config.yaml
codebook_size: 1024
mask_prob: 0.08
fused_qkv: true
num_experts: 8
shared_expert: false
layers: 8
steps: 8200
batch_size: 512
Rows from block 4 of a small self-supervised audio encoder (BEST-RQ), named by matrix and row number. Rows with one number belong to one neuron. Each number is 200 + 20 x the weight over its row's rms, rounded and kept within 0 to 999. All counts start at 0.
After each neuron's rows are labels from the 100 clips, of 14848, where the neuron reaches its highest value: "top examples" is what is common among them; "peak on" is the class under the peak. Only what is clearly more common there than usual is listed. The data: tunes sung on syllables by a formant synthesiser. In brackets: how many of the 100.
# fc1: first MLP up (model.blocks.4.ff1.fc1.weight, 384x192), inputs 0-95
# fc2: first MLP down (model.blocks.4.ff1.fc2.weight, 192x384, transposed), outputs 0-95

fc1.327,195,210,218,226,194,232,199,174,220,214,200,204,152,202,176,206,214,200,170,170,189,204,192,197,192,190,180,190,167,212,228,202,177,245,182,205,180,219,214,190,208,202,191,214,183,208,204,206,169,207,188,224,227,147,203,211,219,183,191,231,211,237,179,241,203,210,221,200,196,205,206,217,175,200,193,191,190,204,247,210,208,162,217,250,175,182,216,230,201,237,205,197,208,220,167,183
fc2.327,207,205,180,192,213,207,244,214,189,204,198,212,216,225,234,181,186,176,201,195,208,180,230,189,206,195,199,206,207,200,150,191,219,189,208,177,225,217,200,237,184,175,199,226,176,219,217,216,190,171,217,213,161,205,153,164,160,197,213,197,203,135,192,205,224,203,198,202,236,193,164,184,209,233,206,243,219,169,198,174,233,213,196,189,213,211,197,184,228,194,180,222,204,222,186,190
top examples: vowel: /u/ (85); deep voice (59)
peak on: /u/ (51)

fc1.207,214,202,155,199,188,193,195,217,204,215,234,203,216,199,212,215,168,234,194,211,192,167,220,184,226,176,206,202,205,201,184,185,199,216,197,185,203,200,169,227,189,183,240,209,230,216,193,195,216,208,184,185,216,188,216,243,199,236,198,241,203,198,187,217,189,207,223,179,200,208,222,175,160,186,183,242,204,186,219,233,183,192,192,208,198,195,196,176,193,215,199,205,218,169,227,191
fc2.207,187,221,211,236,230,180,165,228,204,186,197,193,191,186,219,159,218,187,234,196,201,189,188,242,227,213,186,210,203,217,230,163,191,165,188,212,205,204,223,227,189,225,184,206,191,205,154,180,223,202,202,209,196,209,200,209,201,206,192,206,193,225,217,193,221,208,202,179,199,185,195,212,187,215,212,208,188,175,197,205,203,214,229,204,214,225,245,187,186,174,203,183,182,232,205,217
top examples: consonant: /ʃ/ (54); vowel: /o/ (41); vowel: /u/ (36)
peak on: /o/ (41); /u/ (36)

fc1.275,211,168,220,220,213,218,225,221,214,201,181,182,194,191,201,205,152,227,186,186,211,188,209,172,171,180,201,182,190,147,211,186,217,210,224,194,159,212,205,191,224,198,220,213,234,206,163,227,223,191,194,226,197,193,231,231,212,189,200,191,190,193,174,217,200,202,212,207,217,206,189,169,221,231,206,241,168,202,199,190,180,234,205,158,236,195,178,176,185,196,168,193,190,179,202,220
fc2.275,200,179,183,196,199,233,198,234,156,192,205,239,206,166,198,195,188,194,173,206,211,231,224,217,220,219,222,182,194,213,207,232,189,186,197,193,189,210,197,172,186,163,213,186,210,204,200,216,215,195,210,179,195,193,209,193,160,205,204,171,207,204,217,171,229,234,227,180,223,193,190,217,203,199,183,184,174,224,235,175,185,237,201,223,212,214,194,214,197,195,184,261,199,206,188,209
top examples: reverberation (82); high voice (51); vowel: /o/ (36)
peak on: /o/ (33)

fc1.51,224,210,189,194,166,192,206,193,171,200,211,205,205,189,213,226,193,194,186,230,179,224,176,217,209,236,194,213,193,218,209,199,204,237,217,237,156,205,209,174,188,234,239,192,194,205,183,162,179,238,217,219,195,195,194,190,219,208,189,187,198,216,225,197,186,230,217,180,210,194,221,213,139,222,215,225,213,203,194,185,197,175,181,195,164,205,198,206,173,205,220,181,193,197,176,191
fc2.51,196,209,173,208,177,235,211,188,200,202,206,211,217,199,218,183,187,205,214,187,208,191,236,188,178,195,177,181,215,192,227,201,223,177,221,232,242,185,191,204,230,224,203,179,187,220,186,220,157,198,191,213,227,195,190,197,209,173,158,200,192,206,202,171,205,188,187,208,207,208,208,236,188,219,194,183,186,212,202,251,202,182,208,228,167,214,249,210,185,238,177,171,197,224,206,210
top examples: the note E (87); consonant: /ʃ/ (43); first note: E (34); thin (high-pass) (32)
peak on: /u/ (29)

fc1.168,201,193,153,199,214,272,185,198,208,177,190,189,165,204,256,213,206,249,196,178,195,212,159,244,190,226,178,160,188,237,174,192,208,176,184,210,175,197,167,186,224,216,211,211,197,195,230,176,234,181,200,204,204,191,215,196,221,190,188,171,205,200,252,200,208,218,188,208,208,207,199,171,229,184,200,200,172,220,210,197,189,192,218,229,217,175,169,226,193,188,212,212,184,215,181,200
fc2.168,206,214,222,197,225,192,175,215,177,198,231,205,239,187,182,187,205,142,189,212,236,186,196,201,217,200,201,215,170,185,180,183,216,215,220,194,235,199,200,184,180,199,198,208,203,224,179,237,223,199,193,233,182,201,188,198,210,222,184,183,216,192,178,204,226,171,233,221,175,207,221,205,216,171,227,223,189,185,185,210,255,200,187,196,167,184,203,238,206,215,163,203,175,206,204,181
top examples: vowel: /u/ (71); thin (high-pass) (38)
peak on: /u/ (52)

fc1.24,215,206,171,198,206,222,188,201,209,216,159,186,194,209,180,227,212,182,208,165,203,188,185,194,213,233,216,189,221,187,181,227,219,174,231,199,217,189,191,243,175,189,182,200,214,215,210,209,205,226,223,191,200,190,230,165,190,213,202,182,210,227,228,202,181,192,219,180,208,213,174,166,200,216,197,198,199,219,222,213,201,192,201,230,199,252,184,166,202,211,188,187,196,220,226,138
fc2.24,182,201,178,189,200,190,193,187,200,202,211,159,221,187,225,162,204,193,200,205,170,187,209,187,185,218,196,178,207,194,149,219,160,209,212,191,198,141,235,185,222,208,216,161,206,170,200,200,212,204,244,156,259,203,212,233,216,224,190,207,195,222,172,202,208,208,211,219,205,202,220,209,226,245,216,152,209,217,208,200,194,171,219,200,213,188,189,193,210,216,170,206,187,221,204,214
top examples: the note F (84)
peak on: /æ/ (30)

fc1.47,152,191,188,169,172,212,209,197,194,193,191,208,194,181,208,195,188,199,200,201,230,188,211,220,194,204,219,205,194,211,198,160,202,274,196,219,237,206,185,198,191,203,215,193,200,209,199,234,175,202,163,191,192,220,218,202,214,197,208,198,198,178,173,211,206,203,186,222,234,213,208,173,215,200,177,216,195,202,202,157,192,214,194,180,212,156,183,187,183,229,184,165,189,208,241,213
fc2.47,202,194,192,190,212,184,206,182,209,187,207,172,207,210,208,212,217,162,216,191,210,226,220,209,201,148,229,194,200,188,210,210,214,203,172,189,213,202,221,170,180,207,204,184,215,181,178,177,208,203,206,176,204,150,198,142,162,197,169,208,210,198,236,190,192,194,196,183,196,210,243,218,188,205,184,196,215,202,172,147,144,199,211,203,162,204,185,230,246,210,175,216,211,201,130,177
top examples: child-like voice (65); quiet level (60); vowel: /ɑ/ (48)
peak on: /ɑ/ (40); /u/ (30)

fc1.205,204,203,235,218,166,244,178,224,207,214,182,192,185,180,191,207,194,179,181,231,200,192,201,198,183,201,189,210,142,169,196,165,197,206,184,183,205,185,184,215,198,218,151,186,213,197,233,206,184,189,196,224,216,227,183,180,203,208,187,177,194,214,178,215,166,226,165,166,204,210,183,190,205,196,244,222,217,254,206,198,198,221,192,207,156,237,186,197,172,217,180,192,181,188,211,216
fc2.205,193,190,197,223,200,238,207,214,189,188,208,200,214,220,209,181,208,226,224,211,224,225,200,209,187,198,201,179,208,213,243,206,169,190,228,195,210,200,172,209,208,209,185,196,219,215,222,199,189,192,190,212,230,187,227,216,239,200,244,220,186,220,233,248,214,191,211,192,230,221,220,186,182,214,206,176,213,153,206,176,215,188,200,222,201,184,198,173,208,203,204,166,162,191,214,215
top examples: consonant: none (36); mains hum (31)
peak on: silence (64)

fc1.336,181,188,222,203,176,220,245,224,206,200,206,227,202,222,207,245,208,214,197,192,202,202,221,194,200,214,184,182,203,202,179,208,194,233,204,197,203,170,213,202,191,206,218,155,199,197,199,177,171,224,214,207,233,189,194,236,169,230,192,197,216,186,187,195,201,193,225,190,185,219,193,199,197,204,231,235,202,231,230,194,188,225,188,185,183,189,195,208,193,204,175,197,199,177,219,149
fc2.336,235,235,185,206,201,194,223,212,229,224,234,220,198,175,201,160,180,200,219,202,199,199,206,224,186,163,189,208,220,233,199,202,200,205,183,182,161,204,189,202,207,186,173,204,169,184,197,166,207,207,200,199,216,190,175,224,199,240,204,200,229,194,211,190,169,232,207,190,202,195,214,208,191,228,164,221,188,189,198,182,204,158,214,190,219,213,212,195,209,180,195,189,168,213,230,253
top examples: vowel: /u/ (79); deep voice (55)
peak on: /u/ (78)

fc1.105,200,218,195,209,189,219,185,217,202,185,218,159,195,192,212,246,235,202,207,205,202,167,246,201,207,196,222,176,175,197,205,202,179,186,190,191,236,229,193,180,225,190,214,205,190,214,229,215,200,241,169,198,238,181,184,199,212,223,205,169,225,207,210,198,177,218,203,210,198,187,174,186,205,171,193,194,221,177,197,166,175,227,192,195,175,204,201,187,192,204,192,173,232,217,192,175
fc2.105,233,208,215,208,209,200,183,176,205,202,166,211,190,177,250,215,218,191,182,208,192,212,195,226,186,207,185,219,214,223,196,191,178,196,216,226,168,229,226,178,226,191,203,238,196,197,187,201,199,196,210,175,176,212,254,217,187,202,184,203,189,186,196,178,164,174,227,196,190,191,197,218,230,213,213,188,209,196,159,205,196,218,164,235,208,217,176,195,212,243,193,201,180,195,215,214
top examples: child-like voice (52); vowel: /u/ (37)
peak on: /u/ (30)

fc1.382,204,186,212,225,193,181,197,156,211,212,201,215,196,203,198,241,223,217,234,188,221,223,185,203,198,191,163,194,209,212,216,170,213,211,227,184,165,200,204,244,192,202,216,221,208,202,222,200,184,178,227,201,193,220,214,182,180,191,196,206,200,248,202,153,210,209,211,215,218,191,209,207,158,215,203,196,207,217,197,186,179,170,183,180,157,218,210,174,179,214,187,204,221,207,199,178
fc2.382,214,223,182,186,173,247,229,232,163,185,174,229,154,181,216,205,196,249,206,198,204,201,208,213,217,244,198,210,226,176,203,230,173,223,198,197,215,192,218,187,223,206,240,214,213,211,262,226,204,204,209,209,200,210,180,200,200,180,201,171,211,155,237,206,192,168,226,182,196,216,197,193,179,167,211,194,198,209,194,209,176,216,184,177,207,195,184,179,225,185,251,219,196,190,180,205
top examples: consonant: none (98); vowel: /i/ (42)
peak on: /i/ (42)

fc1.52,200,209,204,220,217,181,217,239,181,173,195,190,204,219,187,231,216,213,205,197,216,176,195,213,203,206,192,212,215,184,204,149,208,188,190,177,171,167,205,237,229,226,207,215,203,195,232,202,195,203,223,202,186,185,182,220,155,223,194,191,178,178,177,196,211,218,236,185,196,222,245,189,216,245,198,227,175,189,215,224,205,168,173,179,230,194,192,195,188,177,168,218,214,213,197,203
fc2.52,193,160,199,184,231,197,191,199,208,203,204,167,229,200,178,189,207,170,228,210,199,200,166,194,138,193,221,183,205,231,175,191,224,176,185,196,210,208,149,201,224,200,205,231,189,172,177,188,214,216,184,185,206,217,238,192,198,152,181,205,180,192,190,224,185,214,224,213,192,196,209,197,191,204,187,217,212,165,213,245,213,191,200,204,218,209,190,182,215,147,227,215,217,223,171,203
top examples: consonant: /ʃ/ (90); thin (high-pass) (30)
peak on: /ʃ/ (90)

fc1.147,189,185,201,201,197,177,229,233,196,214,223,189,225,188,185,177,170,182,202,206,204,211,220,186,226,260,176,188,192,215,187,205,139,212,194,223,206,211,200,213,171,195,191,212,191,198,192,236,172,215,218,198,200,192,198,203,238,188,200,196,207,205,191,178,202,230,190,187,198,213,175,195,161,228,188,179,248,182,224,208,221,219,198,194,234,214,191,206,202,210,169,229,208,217,160,195
fc2.147,193,149,217,207,215,179,192,201,197,224,191,207,213,172,171,199,202,216,220,221,211,214,213,185,167,223,187,160,216,188,152,181,170,203,182,204,196,197,217,189,212,187,177,193,228,202,195,206,211,190,235,220,182,189,231,192,226,183,223,187,211,188,216,145,212,189,175,226,239,207,227,212,177,213,214,190,193,216,193,213,192,239,188,186,202,198,213,207,221,197,183,225,223,216,215,211
top examples: the note F (82); vowel: /u/ (40); vowel: /o/ (37)
peak on: /o/ (28)

fc1.227,204,210,207,219,204,204,208,179,203,213,199,193,184,227,197,177,182,185,161,250,226,227,188,183,212,185,161,224,194,228,239,208,188,191,210,215,212,169,192,200,201,204,202,226,194,185,191,201,164,246,197,213,185,230,234,149,217,217,216,208,185,220,160,259,203,216,195,212,211,217,210,194,223,200,211,197,199,214,215,189,188,187,185,234,191,196,166,175,179,184,203,175,184,222,200,211
fc2.227,201,204,167,199,220,195,196,198,198,121,194,220,218,250,245,192,207,190,202,212,198,185,166,204,192,224,195,187,185,215,174,224,196,184,188,180,225,205,182,221,205,175,231,212,170,202,187,202,212,191,209,189,210,196,186,218,200,218,221,169,199,163,195,196,194,229,198,215,196,189,193,190,183,222,206,176,196,173,200,220,202,204,230,192,225,213,216,222,210,248,152,183,228,191,210,211
top examples: the note F (75); vowel: /u/ (47); clipping (31); first note: F (25)
peak on: /u/ (39)

fc1.273,228,177,202,215,184,206,192,165,188,226,198,192,208,193,243,186,201,232,181,175,191,220,223,193,191,226,169,183,160,203,188,207,221,176,204,185,211,214,189,213,218,200,223,209,215,225,212,214,226,197,178,208,188,218,226,200,178,239,226,184,224,226,211,220,209,180,185,186,161,212,158,253,201,211,211,186,211,185,216,207,196,209,217,209,179,201,187,157,175,267,183,189,194,203,175,203
fc2.273,191,224,182,190,198,177,232,196,188,201,204,205,194,219,175,217,223,229,170,176,177,183,207,189,189,198,177,202,208,232,206,214,203,209,221,242,194,181,182,200,191,204,212,211,194,223,212,240,193,195,206,246,222,206,178,177,170,198,196,210,198,200,211,202,209,241,196,196,181,197,197,250,205,169,192,221,202,184,237,184,176,154,197,168,185,210,195,214,215,173,175,221,203,170,207,253
top examples: the note F (100); low voice (53); vowel: /ɑ/ (45); first note: F (39)
peak on: /ɑ/ (45); /æ/ (28)

fc1.293,179,207,194,204,201,233,226,191,195,181,213,193,215,216,169,212,165,181,201,200,158,199,217,187,190,236,230,197,202,157,197,177,198,175,201,178,202,207,182,220,191,177,215,205,262,186,229,215,221,207,215,177,166,150,184,198,199,206,193,170,178,206,202,189,176,209,221,221,181,182,164,157,169,234,210,204,194,219,169,224,167,203,226,197,207,186,218,178,201,205,240,239,178,210,210,202
fc2.293,201,202,213,202,201,201,182,198,205,198,211,238,206,170,184,197,189,206,178,213,232,209,173,181,186,206,181,199,213,160,233,240,190,212,199,209,149,195,208,185,227,206,205,179,188,197,182,230,211,223,180,220,183,189,188,232,198,187,159,240,163,180,191,179,211,168,179,186,187,167,218,199,208,211,194,180,208,190,187,200,205,187,204,205,161,198,160,231,201,224,207,198,236,189,177,211
top examples: consonant: /ʃ/ (65); vowel: /u/ (47)
peak on: /u/ (39)

fc1.131,167,214,176,192,221,184,172,231,191,194,189,207,202,205,194,191,181,205,211,221,216,226,209,219,223,190,176,218,202,214,211,217,194,186,198,205,193,197,225,197,223,189,188,232,187,222,200,225,168,172,204,209,227,206,251,228,204,195,234,205,165,219,232,205,241,175,170,223,198,232,208,169,176,222,188,201,201,176,199,197,201,230,198,208,194,204,184,173,180,186,232,198,180,194,174,191
fc2.131,168,186,230,210,206,209,208,195,188,259,188,159,198,192,228,191,192,208,218,208,231,187,198,188,195,169,206,188,197,191,207,196,191,206,211,166,166,197,216,185,185,198,231,209,212,251,189,162,188,141,204,179,220,160,180,238,187,208,231,203,202,207,209,230,162,195,207,187,201,232,205,219,240,220,215,168,193,215,213,207,187,212,179,189,204,172,180,204,217,212,206,196,202,194,203,162
top examples: reverberation (80); quiet level (65); vowel: /u/ (47)
peak on: /u/ (40)

fc1.124,207,202,226,202,159,159,214,202,176,163,235,191,210,206,211,209,233,205,255,206,236,196,239,194,210,219,185,192,220,225,218,186,206,205,198,201,184,186,196,221,214,201,235,171,222,191,188,267,180,198,202,181,200,192,186,176,192,190,230,210,201,180,218,179,220,195,209,180,199,200,208,226,217,181,188,173,155,185,208,190,197,190,207,209,202,218,169,229,198,210,187,231,193,213,158,194
fc2.124,198,225,155,197,205,185,181,223,215,226,236,213,189,210,202,182,207,205,189,175,194,198,179,220,211,210,234,189,188,178,216,201,219,209,179,233,194,190,243,229,195,170,182,208,199,190,197,181,217,168,201,189,224,213,211,202,194,192,208,170,243,237,177,189,209,168,209,204,216,191,217,185,192,194,203,196,218,191,221,210,218,194,196,169,203,222,210,206,227,221,239,208,192,230,193,223
top examples: the note E (77); child-like voice (60); vowel: /e/ (45); first note: E (30)
peak on: /e/ (45)

fc1.79,213,187,182,198,199,233,213,202,216,188,223,203,191,184,249,198,208,188,175,189,188,218,187,193,221,168,180,182,193,238,203,230,186,180,202,226,170,213,204,232,214,188,202,199,217,198,196,209,175,195,194,237,251,156,211,219,195,176,207,189,158,197,224,194,196,199,209,208,209,225,217,205,210,193,205,207,217,221,169,234,178,184,177,229,171,192,217,206,187,208,191,223,184,211,184,208
fc2.79,192,198,195,203,207,196,195,196,184,208,201,215,237,217,182,202,174,215,196,185,193,178,215,188,203,183,222,206,174,236,161,200,209,226,182,249,251,194,236,232,213,184,211,204,203,198,210,176,210,196,198,199,207,172,188,205,217,166,185,241,185,201,160,193,185,183,211,215,193,225,209,190,184,200,187,214,227,157,198,179,274,225,170,161,202,205,190,196,187,180,174,204,211,197,214,183
top examples: reverberation (93); vowel: /u/ (76)
peak on: /u/ (73)

fc1.123,193,168,191,188,207,192,229,194,214,218,227,203,202,188,159,229,204,201,195,201,162,227,210,197,207,209,211,178,210,223,205,192,205,210,201,198,200,183,203,185,195,214,191,204,185,202,202,174,184,222,210,205,226,208,204,210,175,193,207,221,200,203,200,188,205,191,226,169,189,196,211,188,148,206,191,211,190,211,186,195,217,182,193,193,194,238,185,189,143,242,212,211,179,214,217,184
fc2.123,213,179,207,181,219,191,179,190,198,208,202,193,211,208,218,170,238,225,175,219,216,218,182,196,223,208,195,194,187,196,184,183,250,197,220,202,196,202,211,204,212,186,201,176,179,170,259,210,175,226,213,185,185,186,215,182,194,192,219,206,198,255,196,184,221,214,192,209,209,174,186,211,215,203,210,236,207,199,225,167,222,198,224,205,190,180,220,189,184,181,207,216,238,212,211,170
top examples: consonant: none (100)
peak on: /e/ (34); /i/ (30)

fc1.379,178,199,203,199,186,192,199,206,211,174,224,204,203,159,217,195,207,201,204,235,201,193,186,181,201,198,181,197,188,227,217,206,169,251,182,183,189,196,202,212,225,205,179,202,205,199,185,225,210,227,202,234,212,181,197,225,202,188,212,190,232,214,180,193,191,193,220,171,199,206,206,181,215,211,181,194,240,212,217,195,179,197,180,216,195,209,212,199,195,182,179,207,180,168,161,245
fc2.379,207,199,184,204,180,235,204,202,199,195,164,191,192,166,180,218,206,210,205,198,199,225,209,176,195,230,176,186,188,192,237,191,202,208,236,178,179,163,210,231,172,197,179,213,184,205,227,209,206,208,202,183,216,198,162,172,198,203,208,218,209,190,193,228,195,205,141,195,226,183,205,200,206,190,171,221,206,172,210,160,203,229,185,208,187,200,161,199,220,196,224,209,205,162,220,256
top examples: vowel: /u/ (37)
peak on: silence (54); /u/ (28)

fc1.325,240,231,208,209,183,201,211,195,185,230,209,225,242,211,168,189,180,217,189,200,142,188,204,160,207,211,205,176,226,185,237,202,208,194,200,216,196,230,213,173,195,228,209,206,179,222,191,181,228,222,221,181,208,181,217,171,204,212,232,188,192,207,191,236,204,193,199,202,199,204,164,200,181,195,197,186,217,197,144,174,178,234,219,186,229,253,182,197,191,171,181,194,212,213,190,157
fc2.325,181,191,192,182,182,192,197,181,202,190,221,186,174,216,211,154,216,196,189,165,244,186,225,204,221,188,183,174,173,174,193,211,200,242,224,173,202,195,161,177,182,212,226,192,215,205,227,199,199,197,209,213,179,182,182,163,194,209,183,214,216,199,204,196,183,206,202,203,200,232,218,220,201,189,228,221,221,156,203,200,213,196,209,167,180,191,205,186,185,234,178,173,213,223,179,215
top examples: vowel: /u/ (65); pink noise (39)
peak on: /u/ (62)

fc1.161,193,219,197,187,178,190,235,237,171,167,189,205,200,206,221,196,201,186,222,247,203,179,173,179,197,205,203,178,173,226,254,204,212,200,212,206,189,205,162,172,207,206,181,189,208,185,170,176,208,216,188,219,216,179,164,203,223,216,202,192,190,235,201,187,206,191,252,179,207,200,184,209,165,243,202,267,206,189,196,187,208,192,199,198,186,229,218,196,175,198,201,189,176,174,192,211
fc2.161,230,191,221,217,221,244,178,181,204,205,197,169,187,187,202,203,258,216,192,192,208,185,186,201,168,181,203,231,212,228,221,184,207,180,253,220,200,216,212,171,186,209,180,199,194,240,183,200,191,193,157,182,196,205,191,190,207,197,181,231,197,184,205,204,236,207,209,208,220,166,227,197,186,178,185,188,183,196,211,207,170,208,179,196,177,182,208,202,221,228,217,188,213,218,188,194
top examples: the note E (63); thin (high-pass) (49); white noise (26)
peak on: silence (61)

fc1.46,181,241,193,242,215,205,185,195,193,205,182,219,231,175,177,201,178,186,196,191,184,223,206,197,196,244,185,207,231,182,213,196,189,186,174,207,199,192,175,224,189,200,186,185,202,219,228,229,189,186,226,212,203,192,232,202,198,160,201,169,187,213,215,184,218,240,179,216,157,166,184,226,198,198,187,200,160,209,165,216,180,204,236,182,216,191,196,219,205,174,164,240,197,208,174,209
fc2.46,200,208,202,203,206,198,174,196,234,199,200,190,203,223,166,196,198,234,187,193,203,224,209,192,202,186,210,230,202,187,197,198,196,249,187,192,221,199,190,182,173,211,202,220,207,200,196,202,204,234,217,242,171,169,179,202,194,218,258,164,219,216,191,197,173,211,206,194,204,195,181,209,242,179,166,197,160,241,184,164,164,198,179,226,219,228,178,185,196,201,211,198,233,176,179,203
top examples: the note F (61); vowel: /æ/ (54)
peak on: /æ/ (37)

fc1.90,186,190,202,170,175,165,202,224,221,253,209,198,204,234,193,199,199,202,221,242,193,168,205,166,225,195,175,189,154,198,196,185,203,189,215,193,237,206,187,208,271,200,201,203,189,190,204,206,205,181,206,234,179,170,232,242,176,155,217,226,189,186,205,200,216,208,229,190,183,197,176,254,206,190,192,207,189,222,204,172,202,211,204,194,183,218,199,229,192,212,244,193,207,209,167,222
fc2.90,168,198,219,188,199,187,199,168,229,221,170,179,214,201,186,190,222,219,242,176,217,230,188,167,225,201,179,206,201,194,183,189,208,212,178,157,220,230,258,200,223,182,202,213,207,153,195,166,204,200,179,213,190,179,210,215,208,206,208,185,165,158,186,177,213,145,191,221,213,198,219,247,195,176,194,206,197,173,201,186,197,184,197,188,214,201,192,200,213,231,238,206,196,197,203,216
top examples: child-like voice (72); the note C# (69); vowel: /i/ (46); muffled (low-pass) (30)
peak on: /i/ (46)

fc1.170,202,197,204,225,169,186,202,175,221,204,206,209,205,203,199,201,187,207,215,185,198,144,225,172,214,200,178,189,195,228,243,220,196,239,222,200,199,177,175,192,190,233,196,227,200,213,231,200,201,207,219,180,192,185,223,225,196,175,192,192,217,187,199,238,203,197,180,196,215,210,178,188,202,200,234,240,219,201,220,161,201,149,205,183,205,209,201,203,184,212,202,221,174,210,166,195
fc2.170,155,186,224,209,210,191,213,172,201,210,211,181,192,206,215,192,187,176,192,184,191,158,191,188,199,180,165,175,190,188,200,169,209,213,194,167,174,208,195,192,195,194,207,217,167,177,189,190,195,212,216,208,168,232,212,208,213,174,201,168,197,224,190,201,172,242,206,196,230,232,189,203,220,220,216,228,210,190,192,244,190,212,184,190,176,219,192,201,230,194,172,214,232,207,222,223
top examples: the note F (94); child-like voice (72); first note: F (30)
peak on: /i/ (31)

fc1.345,186,213,214,201,208,158,174,188,169,196,195,206,227,206,231,171,207,225,207,215,220,177,196,189,210,222,212,209,184,207,209,199,215,171,199,220,218,206,194,216,179,234,197,231,222,201,209,198,221,193,222,195,180,158,199,197,191,253,256,174,200,192,206,188,240,184,232,176,196,220,176,190,211,202,200,216,236,192,195,212,200,224,205,228,170,224,176,131,148,219,189,230,231,202,192,202
fc2.345,191,191,184,199,199,226,224,198,193,216,225,231,195,178,164,216,187,228,193,205,202,224,198,177,226,227,193,211,168,200,199,213,185,185,208,200,220,167,224,187,204,177,202,173,191,166,201,202,205,229,173,219,208,239,180,218,193,219,222,188,201,198,198,209,183,171,217,188,189,187,208,189,185,194,185,214,191,166,219,169,183,186,214,168,173,213,170,213,253,198,218,199,230,190,201,209
top examples: the note F (72); vowel: /ɑ/ (48)
peak on: /ɑ/ (39)

fc1.104,191,174,201,188,195,186,187,222,234,151,188,184,207,216,165,223,218,193,187,211,208,221,240,231,199,187,196,217,204,224,184,216,199,227,209,177,192,203,177,198,215,198,204,175,202,178,197,223,166,188,187,172,220,183,218,177,184,199,176,225,217,215,206,207,190,227,196,198,231,208,206,208,171,209,186,200,220,223,163,188,210,176,215,162,168,267,147,202,169,196,189,203,173,201,201,177
fc2.104,187,209,165,213,233,194,223,193,192,194,213,209,179,216,201,202,202,217,206,175,204,197,244,243,208,222,177,220,204,238,171,175,223,208,167,180,186,224,230,215,216,213,199,202,207,209,193,194,214,216,227,201,225,200,204,155,198,209,188,192,181,212,199,227,241,205,242,179,172,175,168,219,205,214,225,224,199,214,249,186,208,189,180,171,187,183,208,201,202,248,193,204,215,224,216,187
top examples: consonant: none (97); vowel: /æ/ (41)
peak on: silence (45)

fc1.133,163,204,186,157,187,214,192,182,198,189,214,236,234,203,193,203,210,177,195,216,215,210,194,202,215,155,200,217,220,212,222,194,208,231,177,184,217,207,205,201,216,228,200,214,208,215,233,191,189,189,184,216,191,204,237,233,193,221,227,228,190,186,177,214,178,221,215,188,172,162,202,186,198,219,214,205,197,230,206,198,197,208,227,207,182,185,212,213,198,179,162,186,195,237,222,215
fc2.133,183,212,220,188,177,205,208,219,218,204,196,222,181,208,211,186,223,179,217,221,238,206,178,204,186,212,147,244,188,196,212,176,201,195,209,232,197,200,222,203,191,244,202,190,261,201,235,200,196,200,189,208,199,163,173,193,206,193,202,217,191,220,185,198,207,188,251,183,242,213,206,194,218,195,203,208,192,176,193,195,222,194,189,210,167,218,195,174,188,221,175,195,222,152,198,216
top examples: reverberation (92); the note A# (58)
peak on: silence (44)

fc1.301,204,181,177,183,221,188,223,215,257,217,224,198,187,185,181,211,192,212,205,181,198,204,206,208,209,216,229,196,197,220,192,217,152,177,177,221,215,207,193,179,198,209,195,205,241,202,152,194,191,193,231,197,188,243,192,208,254,203,213,215,197,182,201,185,159,158,224,194,198,215,224,192,199,197,219,210,201,173,198,174,182,215,177,246,175,173,185,207,202,211,191,227,189,225,183,208
fc2.301,145,208,144,203,206,228,187,192,199,221,194,163,166,182,209,204,174,206,200,198,201,194,215,225,193,180,204,213,222,207,208,238,182,161,176,241,223,195,187,210,210,208,192,213,178,179,213,183,208,211,195,197,202,177,134,207,154,181,199,212,202,191,224,172,216,221,211,185,239,178,212,196,216,186,217,216,223,208,180,249,213,208,215,197,196,207,207,213,218,193,189,209,208,202,215,224
top examples: vowel: /u/ (65)
peak on: /u/ (65)